Weights of a small sound classifier: num experts 4.
Rows from expert 3 of block 11, named by matrix and row number. Rows with one number belong to one neuron. Each number is 128 + 24 x the weight over its row's rms, rounded and kept within 0 to 255. All counts start at 0. Numbers have three digits each. After the name is the row's rms in percent of the matrix's.
# up: expert up (model.blocks.11.mlp.up, 4x128x128), inputs 0-127
# down: expert down (model.blocks.11.mlp.down, 4x128x128, transposed), outputs 0-127
up.22 085:128174133098154152121135147100140157114095152165141139148108099125144192135129116130127155091135128113104118116094165099130116137119147135113179105140125088173104134114167135133161133119140169120126086133156118133146161108100121116120116106118169118137173135123133091151108133145118121116115162091135140143153125149172098186149142132104137169150142111162104177138135134098097115068142
down.22 089:097109110126138099185093097148128085117178120122141103127118145128131091134111158114153094154153146124169137142130116172126142114145118165149097140116132155180130131098112129139149110141106126145102163152119160159113104135130115145163173167144059120093121128163123145140109123112162143142136087167146141108132098114093155099138104143141124129118116149089123068113140134126119097162102
up.23 127:133129119145144102093146115117153161153066107102158113102168129147127090158091088142105127123075144128124131113113090152185091109107155096138171150104148138103154126125125139156152149124154121123136146120138140150073139098142133104098117129144137133100122128151125140154113118130116117146112080113134091159142149090137152183120073103141129182099131121152119109139147143143157103145112
down.23 129:105159092093141147168119143150092102161138106117105115177103132109129152095166134118109152119129102130125124150121146163096102180198116111132141136133084112116102110129154080096092111158133141165103106135113134089146146170116121161166127123141136132161128105087125131099152154133133142122144179129093143098113152156097104090120162157102132153148110143146127135136125118107108151128148
up.24 095:132142123115104136117126132125133203145095113109136124084126131125146118099133137099123149195163117132131109151088120144087109127160168133165141127131121149115123084056123106130129141134130127108137137165199103118128125186111145125163101146100151137136169105126138120141141128125119134142154128078151125169176119126151104165116123129144084136132129128148126156172134113135113087126142
down.24 126:122136124114147130131102152153123101147153121144087127154136128143140113154090141159134156073101115175148155116147133131179180144144069123117129114140103120147128116172141128124126135145141110162141099095107114121124125088131125172091132112159130159118108140112122105109110131099123168083120159149125144095074153117120159144145123151076147138153123143162143074086149118140152143105089
up.25 085:134159124109103112125151108145147118176135138097139125190144099107105100144121119115096142129117094100113121103102119173117125152124120126107143121109151127082142149091192101108085087131141159145104125140122128125099111107115141135151138148162135095154177100140073150141145123131138143123073089115131088141167114100110132143118116118099108114152116129129078139169076122133151118131091
down.25 078:128096131109123090125134121114147125112143135191110115096124111160135156128141115122132124161147129148147147143146134089133164137084171123107141171125097131145141113203098142148167162130111153150175140116129131164115150135134127114148176153110164136097120124114129134125106172134118135139134143139075187077120116101143113101138162105116150128087125172148165140134100154116096132114112
up.26 102:158120107139137111141123119171154136142100118130164186083120186148133107096101173106111117151098099144116116142117163117134132119084086107107116126170087113123147123117133086157122089101182102163094131140119115149150129120133135154135168132134145107126166127089151111090146167126117128155096114128189112147131118132136148165131147104121116125121140107092161111162087135115129121124143
down.26 088:108147164106117113115102162107121153153143145125113135154100080071147152112124140120131136108182180131106158134102109159107159134133154154134154097114113081151082096149127087090138137143139159118124119171171130137147121149156110107130108114124123140185099123173140138173136110133128162090148125143097139142120099177116101125113106120104155145126095151137100148116140118174130133141128
up.27 134:160123135078111095148145119124107114116117107112131102097138129143108109109100134117121121101112139168080135136120146132180151155087136131107172120181109106096165134146114113121079142142115133124097087131162113151112148130092106095139159135148133129141157125164112144130124107128141115156145121138089141183103119102151134155105123157064180118127089154188147107159118112128142110114122
down.27 164:106109109175142106123129096118155148142155115138135136125137102133116147110134091158125101162124102128144096113121088117136047145142116133124118149101130160144155133098159118134158130107143178150154180118133103138148143109166127134144108128107150107123140149087137140129146134135120125124137126106118128108178141182116110137129102082165093152111182163062124144107143123172158133154156
up.28 097:104129167085099142153088115163111132135126176143152150162113143107103138117120174101117102136089118141142122108145098123126113163122106111104144137203117134101172130132156111144131132142133147152106093133148109125120104150114149127186103100147145115094177136130103120118139145169153144132104177141083186107100119120112141122120131114124078133120128141155120137146125127070100140105137
down.28 104:183104099100163096120165145124142129120124146109109157132130118140159075121132127148162122135143160116160112117105145139078131124102135162117141152112141082170100122090134135135130124123168129132120158136128144125188137099142131102139152185098101142152104115107160159118120151086115156122149102131116075141143132138172111151152119128171172124137138114156114138104122159172167093136141
up.29 110:143126135104103137099184126135112118136139134147134115111122121102173139119100145142108144105112149108138119182112143142108122121128175087166127156131139133128104117067136169158091146097166125176128147148098104149138160109124137065125122084115139119142128141154135136117165101117120104124141113141149091137126126077154147093097156127128126127191103189137125121159089132140110107123099
down.29 099:104125114166120085156107102170170135102085131121153106155139111162108150141133095107106132135127146123137156088104115154139124136166069127091125107113135121108159141156112104127075103167094094128149130129144111099120070166120143157125148149147134112117124095085127128150126144124131112108128115111097118165120145139091082125145098099181099114137166133137164137130112094134142138167116
up.30 142:148104096150143128180123130163122132149152116152100141130128122109144192121103135141129136169129156119131149110088130145121148119150171117123121130136109103106114137094157140140160132136139140139124109085109155140100126113129121153189108165154184114180182129115106111183144104106136123112147141161110112105144146115189128112100103145098162129112118132129126139060142118132139111101155
down.30 117:089132114099151097117126119114156134123103122123140136145161117165125112132104107146125118159116130135075105132199175141130131136128118146117085109119103156114097138121147169141132153160089079159088105108115132162116136125101100102136139097175113144136117150111142127169104086108133082155100183141122149131109162139119137114169149155093137107153117141121168164145131147142118101093139
up.31 141:137135104144090131141130114136125106081110138140123132141108115142167087169154118096126116094110118152131144096179113109131116098101089154053126124135156113123133118143141136141176096163142131131114158106116121116124112140134109133094125169151187139137154114099142130147113167129142128108115162121130150119122113170187104118121140139090110146061126152185097155135111130125145149117154
down.31 137:168112171127168139163131135155110115165156164092126149096166120115123157123139144155126113136160109114118125135093139110109121116111163115162113154107099147096135140116156123182088132114119153128144079159114098095133116119119153100158098120126130141097136150075162099164134085177125131092146107157133121120122115106082156154107120155153136133146123101102166091124155093114126108143103
up.32 097:147131125125082137101147121103074142129152134083128180084144122155085156152099135102131115140131134159098095134142116169120146107145118101102178164142147135168159129150139154145120135137133085139113120150135098103120143159132086102178099086132139106128157129122122104104116125151105145126122148133148099143176098157145087100107135144136105129102116126088110152155139123177156135122167
down.32 102:086114114136106143132132167163148114121107127159133132166119140170126124153118133107127140082148151168147148119125142129127135145110128173126103129121095098091147136133099133122138140108103086160156155104105115130112163075111102112122162181139134098090112117135114137129158137098118149125132167159062144137095151146116157136161125113083120080171133135121164128094123096120106093089104
up.33 086:111125094119134132156111109139109118122103131129108129128143159161124141102138109151151111118166135112142154120151086104099093123128121144085091122111132181128136086086114149151057122166165116170141142122137136148154167081113132128121131102151105127129175077141165124140126113117131123125131159065111115118188157145117133139088116172124116116109139126090104144114140127142133085105152
down.33 092:132122176102140152117136148132161149119154128120139145135117117136142121112079113094115145087090141146088127117087147167153140143126139106110179153148130108156138172133098120137178132121085135077115124131118122162115114169146127131128149144108149123144111139135123162101109137113132144115145103166106185154112173119135146156143141121091129169078115094168176160135143118093093146150111
up.34 086:122122110110136122120097111143135122141106170107162138136176133159157123096129151101081091106145078132142120084124142111167082124085156138132130104138150115124141148135190149158129141129146128172086157159138114146117158140157118150182161170138152112097159090110128152138091110104136101151105120120104122135197104128163120121117117127107120155125114133131144170142115151104121135129116
down.34 077:131160115121150120143149168123145154110158110117108158141109138142111134119140100178153157136114139132132141158115152122123195157141105121100123107104101104129142120160088089129125113103153154142143122135140148117137148139105104079130127088131100153142083163110121091151173123141174161055133160117126178133061163103124120121158130129146132139106120151133098160129130124146115123086141
up.35 089:118147162148131188103116084171118096146144130160105168144115150098115122099144131141105107113152166111134131118111161126109154107122130095128129117114156111153151124109088137152116116137129123169112140117095101166151095102179104157175089070106130132161165090129156130106105096173134155128080132165081120128127127116130120118152121115153116131117135108143108156169121140134129140130090
down.35 105:125130117172133134123106113091144126149080162119129079096113132150110153183111089128128177141161120129122134119142101155158114124106126124095131114161137164114127108122091146085177168110117133116161093148132118127132161087094128094082156158130153120082102180137120117168131160115100117112156116122162132129142077118139143108150128141133131107157128150138131103084110121161107142117150
up.36 069:124149126102116109094156127144121121155092160169104133165110149119070120137166165162103165085148172120136148122148132127124101121107143121133142127122130130126115169088147138156132175105174144142165119152155178127132092151109112091136129146143146134128158125106144107148166114105134114139085126118100132118120169163098163125153102146103112144126139128089131117180147127112106064109130
down.36 074:151096137142147129146115075130137116132180163112146114101152115176133135120124096122158152165136131097095143158105117124150142125152146138154107146173122149090165104181090158136112109167080140118095145131117084112137130134139101127142150137077095125151134157169132146154138142127117121148146135113125116138129098065136121129088114120145142105153128151156131162101118105112166178134095
up.37 084:121099111122130106110104118146104130114125088164142163079097127121135158130147136170144144076107138121148128134120097176139109098092155099081138117102130123130135117120101118143111104145110120143137110149089162143180161142129158100139127091160119162138166102166122149188151123094110158113136132105089130150132126125106160171114162146098128149148130150141141137135127074092126107086124
down.37 083:141169148126174156118108147118154094094117121146167096161117183142125104117110100104141156155130131116098128162090152108132130143123123143142139124141140146130146197123127082175133167128127138115096155140158121109127137130114124112105175144175134134082143127110162102114086136130133117147097130166128170090118116135126099106141104133134095122130150116093128104106118129135108163199149
up.38 122:145142106126100111129118096130156117119125122164113135118115098071127137144137128168069110096119119139099152108161146089146096130118107111105095133103124106131108108079115110129115111127126127167115119091061107085143124111092156134143132133143166106123153105076112163143132143125139129124177118143140178143150147099121076092129122116132145143103101122134156129178083093142097133145140
down.38 112:148118145143095125172136136118129125154115145119122107096107143181118170115160105093140139092125096133151137116072119125103147151105163107135121140136090151123147160135145169149130147109163163108155105142152173128101153156194116104142122145151111124096154121135102133164141136130149123135108153131103081079127136145107161098107122168130151102154165132084087090137138109108142131155125
up.39 111:155127143092138157135089093144133127146110108086134121092138135117130120092126138121095133117158122118144136133154115157110166127112140165126133176125111101140100118111141121159134104130171147173109150173142151113155115110157129082160109102167133149110085101131120092132072137154166145119130151083144142129150152179083082124145134100143109112140115154125110169149123092109108161102159
down.39 106:121131101156120131113139146125119127143134124137106153146127131150123113125087140129155151090116102167132120145119151105136126142131139125115140086142108160135153140148150134149160146107142123076147102115132101128134132141100089142094121094106139153161170168156085178078149111101087128121160109159135107148116080104140189187095131125096163100143140094176133120085133138116123112088111
up.40 108:124114137120153099140144091157142129135102108116109134095110103155112108117162131133122148109129101136071122138130149101161135107115144119082106077091127101127175144158143124133100132107129126160145111117133148160136103094104111153084164143176133146112166118135075150092118125133145123115083128089155114141113129151169138130123127115087114123169144079069158091126129099154138114140164
down.40 106:132136121126095139123107113128122154130098161126160078126120101095143171126111142127137108114147149163106129117134121093152115121128115125132179140164143097105152121159112114149104096141076112143111135164113097118126151145151132107203136112092103124140118147141141127151129120131173120077152122224109146152127121092123156132074120124121148093107115163141077119115111118129112129126121
up.41 081:153172131101133138121108112183105079146118139135146102116152100122134133097139095119064148110085047125136123134126137146177144081131121121130136142137090120141095104071108163145128114129158132164137099140114106145126129160119128088157108157140187128144155134157131110170118129124149141156156126130138121132129124125088142139094131133139096104111165111137134108104111127093143124120166
down.41 076:119120129135088133127130190095142139104176133130099144163086117123081141160140120126116166136167162133135132123174097095105111167132155120106108079113129142134159116161114118088141120126108071059124119160122108130121120104151112101102108128144103128124126114111103121097153142101155139108098122114134096106094113165136135095115143104110174138119075142100102148127144140113139099126108
up.42 072:131131115116093168126128118087111169123135107134144131089137137126119119146139116141148099092127110114062125131111174120121083118084157096105127135162126133098176122178129171176138155102131119124138155168133093137116151123119098127128124094165126144106185132135161117166134110121107121094142163089138105124132127114144166120130141155111103162118087088114114142109156097108109087111114
down.42 075:158106134134150043136148142103086103106120163123108106135150168166135138132112183156124148164134137157120101133135158130092149147126162155155140166121132116164132131106130109140132091136114137139049143089107140116182104097173152144154126152105133106127121161147136150111119124164113136123114145135110160116138136173100125121166142124127100138116112117156139153133113136109139115176128
up.43 099:136128116117104177114116160134123103144126158125158142121111134102128144098173123199133119161116146156111112053151087195117103135124137144128124155134118124119107131099147162148107150136141152166116126142141104088130111130146127081127172134124164115114158114104173106175141087176131112149122141136115111138161135136149123144097124112131098147104151144142124162128143088109145146088125
down.43 109:129135175148134115162124076126104114099115129140134143184156146172107118112102115086106138107143092124091138168116144059147134122111106131106148077136150154098207127149109112141110115132118143114145134136135132184136140169130142191124134103139112147154091140140127154103083136158126143124112107133134117121101103124126158138154135127117167128113129093121167118135099126095134109120134
up.44 077:146121126112142147134137132090118172149148108087125124109120080157118102116125092095150120105142094145078144122129175155117079109109132101121132107132133108114164140141181125116115165141113139142159135169135107112109105080087161142193146162145134142147202110109127151174116099106103153143132140152119118088123116150151143090125126135094141147150145103108146122139144136123141125110151
down.44 075:132141101163133138139082146132148077119145120112177122125084131120135127156106144137138115157151146107130103135105124113155180111143157122149128156095113164126122112106095164181119166129165115128102154078139124093124158121134108091076118102111138141079093131123123138130125110112159124161115126106148138194152104075091120113156140140144119120109164129154126148135116087147107098141125
up.45 112:156125131115150140112127139156146158134154176097142092094147098127161113090162135111128087149119106131148149131120104159135142119089171124136128174150132081138152114141097150142145128159127150159093152154143157134097155133161138148147120116126126140146192140169135131174088131112163112168130142120091103124134098133123106134112119162125104191152105149170133160156127106127143103103121
down.45 104:129128127134093149140145143092120147081107125141102130118118151141097100146120142089136148113120137103086125179117113104132121133139099138125156065116138175159123114098154109109118145112131139129154124112123160154148123134089130127110162109159141135115103135078131150101166093098127170148118137142153179115076109156138127120120148115114171114100120113092178141125163117128068150170164
up.46 129:121128119139133145151125101146076067136141161152083131110090133108142143126104093097104159102144122150102171150113135151098155152131152082105094139115087129121109112104135107113140148130107119155115092101125142152154187116118123085124174091118113132124149092125101165126145078134117156118136128107170178117083131139121142117138102156094110156134091109135087119136111116117149132143132
down.46 136:122133157115149119109160108120189147129131153104169140150149119150123130146130117141137115150099150119134111060144112119152120139139109122111143126081159128110160129115128135151104125155169125133111159149155079090114108152107107128133137177146123152141111129145139127114111149145161126145135141172096089161174111122149108137138115065165127125088189133119165144165112163171144129162123
up.47 088:125104112094165119161166085126137085110099160107157090119171083110147138108134056124102109094136129108138104082097139117148110140150148120099123127108162102099120137115184101154135102099141143149122172143139126172156121122106120157167099093142141152148177126130097126152107150115151129123116098117132104115155108145178134126158130102112120087135147128122140110143144130149112113125134
down.47 087:119131104080111126152136127183080166131151138117084120127075179111112127172142166141146139119114084148133106174142152108122147113108099117144129095120131110127114106157077116142181169184108102125113088092161160122124095127108136109101126113124151104151097119061098109125128126151147155154143155103126121134122118122119130100137119149118114154130112118122120142154136121097098121115108
up.48 105:136169120154117139087128147119177115115079108108137126101083148155140107141129153163114102159141154150121108120088140162135167120114176078154152140162139099116140133131114096145109139107129120177143139109147128144106138080170132119095134157136163140146129125119193094165129104126135113122156122136132172163162120096133131146097123170093131111130169123139117152160149110140142098114134
down.48 109:151108128116112121158110089101091096135149155150162140130148092124105157119073128078164150124152087119152150168143141112132115144130092169080127098122143166099128120114154162101121165146104142131104111145088124108157150145116109165116156093123099101118138136126095155102115177142110168114133147160137102121114149155135139156154145120129117155129095161137130075101132125087145141139134
up.49 107:173147132122142109136132142128202129127119132165150135138108134145134119118118132128148131123144141096120118100162112103095104108169123145152136131137119120129188123140168159130146126148118157179109145162082142131160080166116115142126164105155124100155169122132107103139180134128147168080151132147087095133120167149141115116102084123073133126131154128138143159101145112119152154162142
down.49 104:113146118168117154144138092138086179155114114143098120109117123193153122138135144114112120140118144161136127134114134164135126148115084128144115126126145159110115102123138136140117139120104133132126101097120140144126143097141131105155061126142192095181132141106136143168084136150119085166122160130142129120139082104161102103128136147149166159160100139158137096142097113156123087083146
up.50 110:140131128106117142111131098123113157150105128135151135159158116082156139154141124172164127111094147135159121146121104115076132133150138152115148114158156153129094108101146126183160118079126099077178156180100108155121153144151134150178095137138159109117154099085117121149138160132137134141146100122136124102139088108134159118177088118128113107116161097094116147130114121144108125098108
down.50 097:089118161086115150130105117138139113099168113135118130082119156124095156108107105104122153100132123166101095097171137142125102144105141130151136146098095101110150116161146113100158138147166128149111073106154145141156116087101111123114125127103098155153117167123122160139167169158095127103157120095140135136124152093134160146125122148104145151141118174137154139119154180161114131083108
up.51 104:149122111137118122137170116145142131120112132139092120130122091092173131119156128141108100083124126148109185124164152100110080146101124118122125116106143137135162103095177112122122166109101087137151127149103127129144119074114119105129113103132141117094138143106112116119067098133139099143141055140125115157111119136115142091151117068130156130132109147102134130195128112117159092104116
down.51 102:135153122144086126194127099123109126120150102149103151118119136147118159137151124120131126111149106148161106140066129150131161122128124134131113120132125162147074146141114144115083100122146167139107120130161136161116102153155158108107135168137121144122132105126133130147200169157087149110120169101148123121172141146148106120120135159116084117106177098163115152088116091099092127137143
up.52 087:117095150122105147104125173141121167144071163117146161136106121097162112151110125128126098142171106147117112095144132144147102146099138101120138125135110099165167131135078112150119115136105150165094139164148127099151133128126106124187125113127106140095153131110161161179154098167144155156105147133176151126180131119110124150093119138146122089117148166111129154153168147118136117139125
down.52 108:119138103115104105133112099093146105085157098162122147133134118139064128111158131109146174126113142159115105144118160104098133123143078163129123128143140119125124112129165127131137149155129102156135142114123118116088125116128134134101143149142152151167118128120129127075106155118125141134140124140098137103064094126151117165158107106101111171115095075092145112121042097116108150122159
up.53 078:108157122145169141150106115134139172131124114116131109124084113106114109165123197116130105101135164099116100145133144148106136147103124079128169120151125118113174102119150094146106158081132190141087141105125099164172100114127140156165082110140151115150163141117164101131133112113154130142155112120142150174102124112098172118133136149117124128094129117091135118145120122135144155098148
down.53 088:123127127119101129109152138109159120117159120144130119150150150170148105083098104117125119147120137121127115148128139103128106119127144153138120131163158134137099078139145154148149129142124100116120110134088157158125109135128133150134165127118097140117094153134112100135116192139116149181089137121124136077124086195167137112110110100137119136163122155152101127138084162145169039149117
up.54 084:142160131096161120090142082144124108151158121129141124147066068134123127125145126131103113127128096163116134166097158126101128155111121120153107115156127163164158153099124094135185134137142130149117125112118122151111139146115173156148113129153130135151129091094118140140137101123199119180115158111124169148097127112125138149157133132140125105144156093178145156143129121113093109180127
down.54 091:134085135125093110148125156113137167130145131146119148115144133137120125140109165113163119123144130079135105106086133123145097130151123150163124149118137112100139122156152174106105126129124146088168171167096148143139091142132105131139135140057176134147123131125157130121118137101059156097114099087150102101129161130110133129131143118126146145123120130123085080139134197112155130082117
up.55 096:132124148143117155096113093134170091116114158129196133107107139156143146100134145159138126168121103124104078073175144110130146145114110110115132115119128115120094109097137160175103102177147147144119153173170130119137171152104122111136121136117167114142128139101142148145123098128122153134103125143122150160161113154120130130105174161146133151114091122136136208135117117143126117109102
down.55 113:112127107147113166136126119096129101120123107139087169156144094107109130114127153086122129125134119163112122127083101128134113153121139108133145138161108114172168149138148094126119123106090098149147107137089126105130105130162152130105115092123123112094178157135118123134126147138120115171155110134150150072127132125140149127143111125060128134096200104133136060109115154078155123100131
up.56 105:146140141147113118137118117129123145155084143121098132085128117113114143120122082115095136137106073133153142139107115113179110123054114115116144177154131130104126129114139110158131120109149185154142097104107154145075135116100131142117132134127123097144092128124112132132095102156097108118156117086095176084150139083154134093105091125135124143157106144126130137169167172151129098125132
down.56 106:138160123111150151116147125096156159144135107116105136148086086133163117118139172138138159077150167131126122133094112124104124169127151145150145148113095142129159110125093100116140105143138132128150132117097102127144127155142142126129081126125159142158122102092097144099152159111131127128149108182154064166093146170084091141140141126123141097072132111167145141135092088114122152126134
up.57 117:177149132170150148103153109131170094154112134134095173167130141115124153152134094128185113111134121157134118117093139131170109140138131163098135127126126097096161106142171135104090144136133123136127151145134058181112118127140128147135104143116120148123182116123121121116121122122139114143129140113120107102130167094112100161106118121131133111078103124142089128148187119171133129102182
down.57 107:124140152134116128120097157123125172134102098139142111109131184157180151107151123143113139124097128130142125119148166131140094168145117081168105139142133166086153103107129165137126132126095100145172117134151164123115106109126116117125154089149150129126166132122107112131113159147091120153096137145178119138128115181130099128135166133078122139163151177157115163117114073117139131163104
up.58 111:155126103109138168122117131098142124105106090108092162109077112111140109142135190163105114129109152101136095113182123101116106137111137129103145168150120097138123137123136122166127091110138118125125121150113110165176130121146156101180152133148145106123129126111107129180135087171152089111121139150162129090136117135115120109128180109113151112147154147078128142121113127142114086116075
down.58 105:127134086174104120142095104163110104121144139125166120177149094109104160167128136117129096152130123163123134144100127114096146105189102158121124106146140158130162120110141135127128135165117125158129122110154178153120127142101129168149136153116104147137148118141134144140119125107135142166115059087068168130088130107149143144104089106100081134132092105142148146144121146125164111137110
up.59 100:130127172124124130153160118204118183166143160132121125162112125106146104122132154097103148111162127164184122147086143144133122145143147104106139142122171126113151130082113109136135142118146175148104085147096186144176123134118114120119105134126129124135168145158103158127159131136150126092129131142106114121141126113153187107133094132126095101093112130118172143135149100097139121114136
down.59 110:093106131142148139067096131115128084121136132145084148065130141135090161130102090123146138148141124114080162128153153131123159102100108108146138137152115125117139100159108112167122105151131111107187141148160119101109137090107114094098156149123134126127111127104115118104132181150113148174112149104127104129136114138123082146150106103152087119178130134122149145127130093180125103117121
up.60 106:099158118109156132124132117148125148176092118146145155107121130132169126142139082126143178152093120113122135166143130138120121131121128095118152108195117096145136128137133161136110139155086108156134118082098172137152144139103101157142106121141138163135130157102115119154106103160124096095107131118114117118144107134170132114112129134136138156134144134051116098196157106186126128124157
down.60 084:147132137150110134153113102144125112127110170116131130093143141095136126121093158122111074109136103182196093117150193134098126118176137140123139164117162080136118133135114138124171152170162127164099145141112128124138098110160180102119092113092140118121132073147139118127128119143115139119144073147126129149087091092114111116136102116106101112113119131119133093112100124148124125125136
up.61 090:123117107144128119118136092113176138112091132138162107140169109120135153133144171123154101104128159091128135105156122070139120118097146110126155175135111083141160118138117110144100119079161170173144138109156173132133112131149162148156122127100176110142134155131089166119110114143163129125178156158187105143152121157118138101117110110117109119116154098133118160121136116154102141106149
down.61 102:143123143127103122116123108147050127142098105127088146143075158125146117120117131135089143116112137148116101161106118160184172152130121161127144100172142131144126098127138166140122174128120090082088142147128106137111164106104088147097140115112111122125144146113128089142123105120137105128081141108134163120104129126139150130190154132121130142166103106149154114144089139108131110079107
up.62 090:141133081115145121156130086149118177141141139130158150091118145138123126099098124126141128084131113190078171135100157133089112102094121128110136138135123127138179147130146100134155140119123124084092120155161109148131148103138094142119113123131116104115162136111116123137146084120101137110129132128123136152094096131080154123186086137082106128113103119115113160120178104122078096144151
down.62 082:138115147144152110135141178165178116128172146129091128108117129141157105142155127139138081168164122112141107138106120140171126098141163131152114167126126094119069154116125110121073129098143171181138183113100127078144110139121135110160131149123129118126109125159143182117138111148137163127105138144147105121141104092129145109121136115175139117147146097120132131128139127165143151076108
up.63 075:121132099132112129125148156129113099143121132156151144139183134107110155114116143130110146106114106139084112141156169156150094140151133136136153099176173121154145087102146096100108094090151060134132112084117135097142143084117142116139123174118152125135151086108121143129152124141156113101123145127144039158154125127143126140143098118119142151093105122096095132092126101140128106122125
down.63 072:139131136106142123150120118139103125143130097112152084135098136121119093163109130110121138136160145143166136134083157106101165116063092116124121117127086137134118180141158117135143134173127108105100147172135123162126143165146147122117158098163126083090169099131123114147124110131105120140169096105095118093175100128151140084118167099144120103133173141149144151142112151132131133097170
up.64 106:134158059077133117074115131179114144100114108103156085125129124113138139108140150136136112144121129150147136156121139153051112103145133115148155167112122132150127130103156114146153133119151093088123159128149145134154158143122156121139108157149150129122167070136120090177153128141143156137130163107118152119113138111118130098153104120130088110118171147126097126087157139129146154098098
down.64 114:087149165149162102137122120115130148145161110161123169136110119150098136132130127150138149112123130136151100113127145107145111143120121129131104099117152131101125098111109117094130097087091120124146105196121128149118164143171129125121106084100120153118159107124094154105139155145134086133183069127128076114141087150131126142072132141134102162109100114110166107117158182128122136133164
up.65 090:104133124082095116099103124112101122141132099095135126085140155134154162159151153132121174114146100169154072102131123132160147094131119083122133123131136094115134112128154128137131127109134087182131098102159137144097158163135117102130151095113161129135118121077125108148123121102119148138149153109121123135166169160104124153086151108111098128086149138085123101117164102147068137134129
down.65 085:150110136155105155141161142129120102126095154169155164167099131149132096109120104162131115133154148117093090157150154088146120126116140140158142125148152155125117123111120157083133116149127115114092118103113103100143143092140141119130121120123079120151163135165056109098139138174141125126102140109097142156092126102154139141163111124073143106123140097119098139161086173141156143163125
up.66 122:118110107102154137135112142120108074127087125185138167124076147146130125138115125089151111086116160126088135122121132087114112106100152112184140142095140069100133130104102090154099155110119121121143139113160105169144116083124158137175135091123111143138164153115122138153121096132153164108127154107157094118154079130150144130140118123103113105140112151111073123127131122112145131127118
down.66 091:131134149125145117160155099147148126097116105101144122157137091129093113133075174120124125127162135156157134117126174117149085134139162144128148105148151167164123127175133132075152103121100138119113141149110107144140135197111100124147120146168153123146121115151098094106140136162124131153126111168094127122090119163105117124129159099131155143139165082107176100157093112131134089120143
up.67 137:151136173135114172130145114176134106153111130148102135150094147150142119118155114118113097154121127137110140119120122144135143137132165152104117107115179102144102145115100171173141087118148144151095148166142157146133064119142166136120133120140129122110207135148148158158106126144107109145135139117108122121132112136180161103147079118123105121096103097123127187121159127156107095103119
down.67 117:100160085138120129141112131124154111108141141145109144116151125118076171137114145125166149150152088101116124150171164089127118133136105123106118153132137146132129163067142104137122157134116143120145166112121136173137159138103117151171152165158140127141100166093153093129096143116132133123107150155144124093128153152110075126111155125114098113164125171125133140106089112161113119178182
up.68 077:137136121120140152069113086130122109115167123110105123117082153140159124133169107117110122114137170128151144124148102109091128095173119097146107143133143108163180112127152118158164170133130108143119131119116151132163163160134098133139153145121127106107168116072133104154081121116135132126100123135104168165144116101104122157159081137111125142114105131133119190138156162111131106135177
down.68 083:157147130146143104141148137139143151127111145152135113118149127153133147125094120109151157118148065123098104125111143112165139174113163121133128102116128132121124148140116167100130084130118142116164136164097131144108116147093113144127150113148146123135100115167106141121167092150092129142151147118129097112109143165190147063154185134123160070138126093122175117135117100122096077120103
up.69 108:139135102097109131132111127168121113143101147144085114100146144141122156171092131107131143119146160097120113130108129116106150117171182141129138057126133075121168072128111160134105147150123107137124171114133126147119152109114123135118126082176142155113185136128131147121147127122153137123172160132129165163124146160139140138126084139099155210136148124134142130133141092140126126128123
down.69 122:092149140194160101146119117101115122115135063102163138133168110149124102119147116173123122148098101164152138089138170136119123120110125142117132163115154121153126131100117123142127128085154141175111112139136140113126111112114139128130122141106117102138124162090160112166121129113113181111099085133127106075172145155113122081166138139181098098135156108097105135124140161154125111123132
up.70 088:091125124110111114150128166084125150174116113108153170122097105140113116139147146142141091122108148157088171140160153162147141112104127128126149129133147135115114171130184115156094104132113132168147087135143107143182118142103098115150144171151140135134171132132140127111111126151108115134123118126094177128116118159149156175125129108101102132088141149140130185092171136092114099144155
down.70 081:142118114114154121085059114141180140128188159158123113102134136125137113111106113078157116148131136125115095131119096137074104131130134132144130107111101127091144082108105145096141134142135161103137131103137131090091144065160140137127128107120127124120086154103122125147115134147108139109112150126134094134133102101091123114085112176111122122153121134098124107139103116088125086118065
up.71 066:140121132065125181109117088102146133120094143114106118125118075090133137146141187101130134095131106110149158155107133160147112126154111112148115128120103110148111126138163119143131127142148130183125155161154150141115173155080105100155081102131156104144152095140143119124122127105104126130138128142142144145135145112131173142138126138105106123178125118114096172173180138079105122134116
down.71 071:087140122170087101116111140145121150107153110121137132097087121185131133154156134125137131150141140112129095161157134093105140130132165161133080126110170144159176151147149107118146084153080103110116115109119129106121117094145160149128175099159125131108098112091149112134133133126159153162100149150096113075114100120115132113132150103167141116077116130139135096105087126156157123132138
up.72 080:170158152116150123113125118151153136108152175132123162141123139166085114128109122113115151133102131150110145145106127175132121108138087119107138128141148112172108157097116134138126134093162140189073141159089124135118108102110098108140156144145109149119117164084154071163152100186105140120150080162126115157145109108144132107107095103114124133130121123104101138170132149091141111123144
down.72 086:127131131146087129124148113130133169130107087130122134116101150072147145084139164089135132124160164114143119139125130129108151099112172142182111098115136158081156143142168120123132102167136126150152096151161097164167157117142120119167121147142111138138173107141108118120126173108153119126083142140102122141117105151126107105139163126122140190097102148157157124133100082168108122126124
up.73 093:134115109156144145127149106138141075137100117136142166122111092144140145152128122150116155121155095122130102128077112149098110131126104137102175111137158122140115115104123095173091147172120096135128144166117132142130089099120111145159113142159180139163124106133121115124115092097084103085122131107118164154096085157129120076102108117095133192160144095126129125122100131125160142098129
down.73 100:134149082138132136109150102075118126134124169166166111152108147124151125115159097120113123164129176161130145121168141139139128106103159136145073142133115129131152102166110161115121128107145146174145105103159129116165135138113116102125142124127129129116136138072098111147135159178162149108142164136102095088158151130160120135130114120183139058133135125105117185126106113123115117140134
up.74 089:135136163120131122100127111141125139118115173118151136144149131166106134139077141134146109104113131117104142150105159159114137127111107105177112181150117097161150125118161166098163115168141155171125125121131100125111148102131096142135160150154166121126150151078150167063149099147142097124139115148154096130164152116142130104148084108109092144120129106113153121188114138105122098123163
down.74 082:090134112127082153137064140121144127148156123156115157113097121136133126087159145107120148140113095140174151113115108111155143134122159112107166103076141102112119121130088065119102129141108145112147123146130143138087152134128100142103075125103108134135143130146115129165128137103106156118089164124136166119127091135079094097149148177147156097134171121162105132142142140161115147137112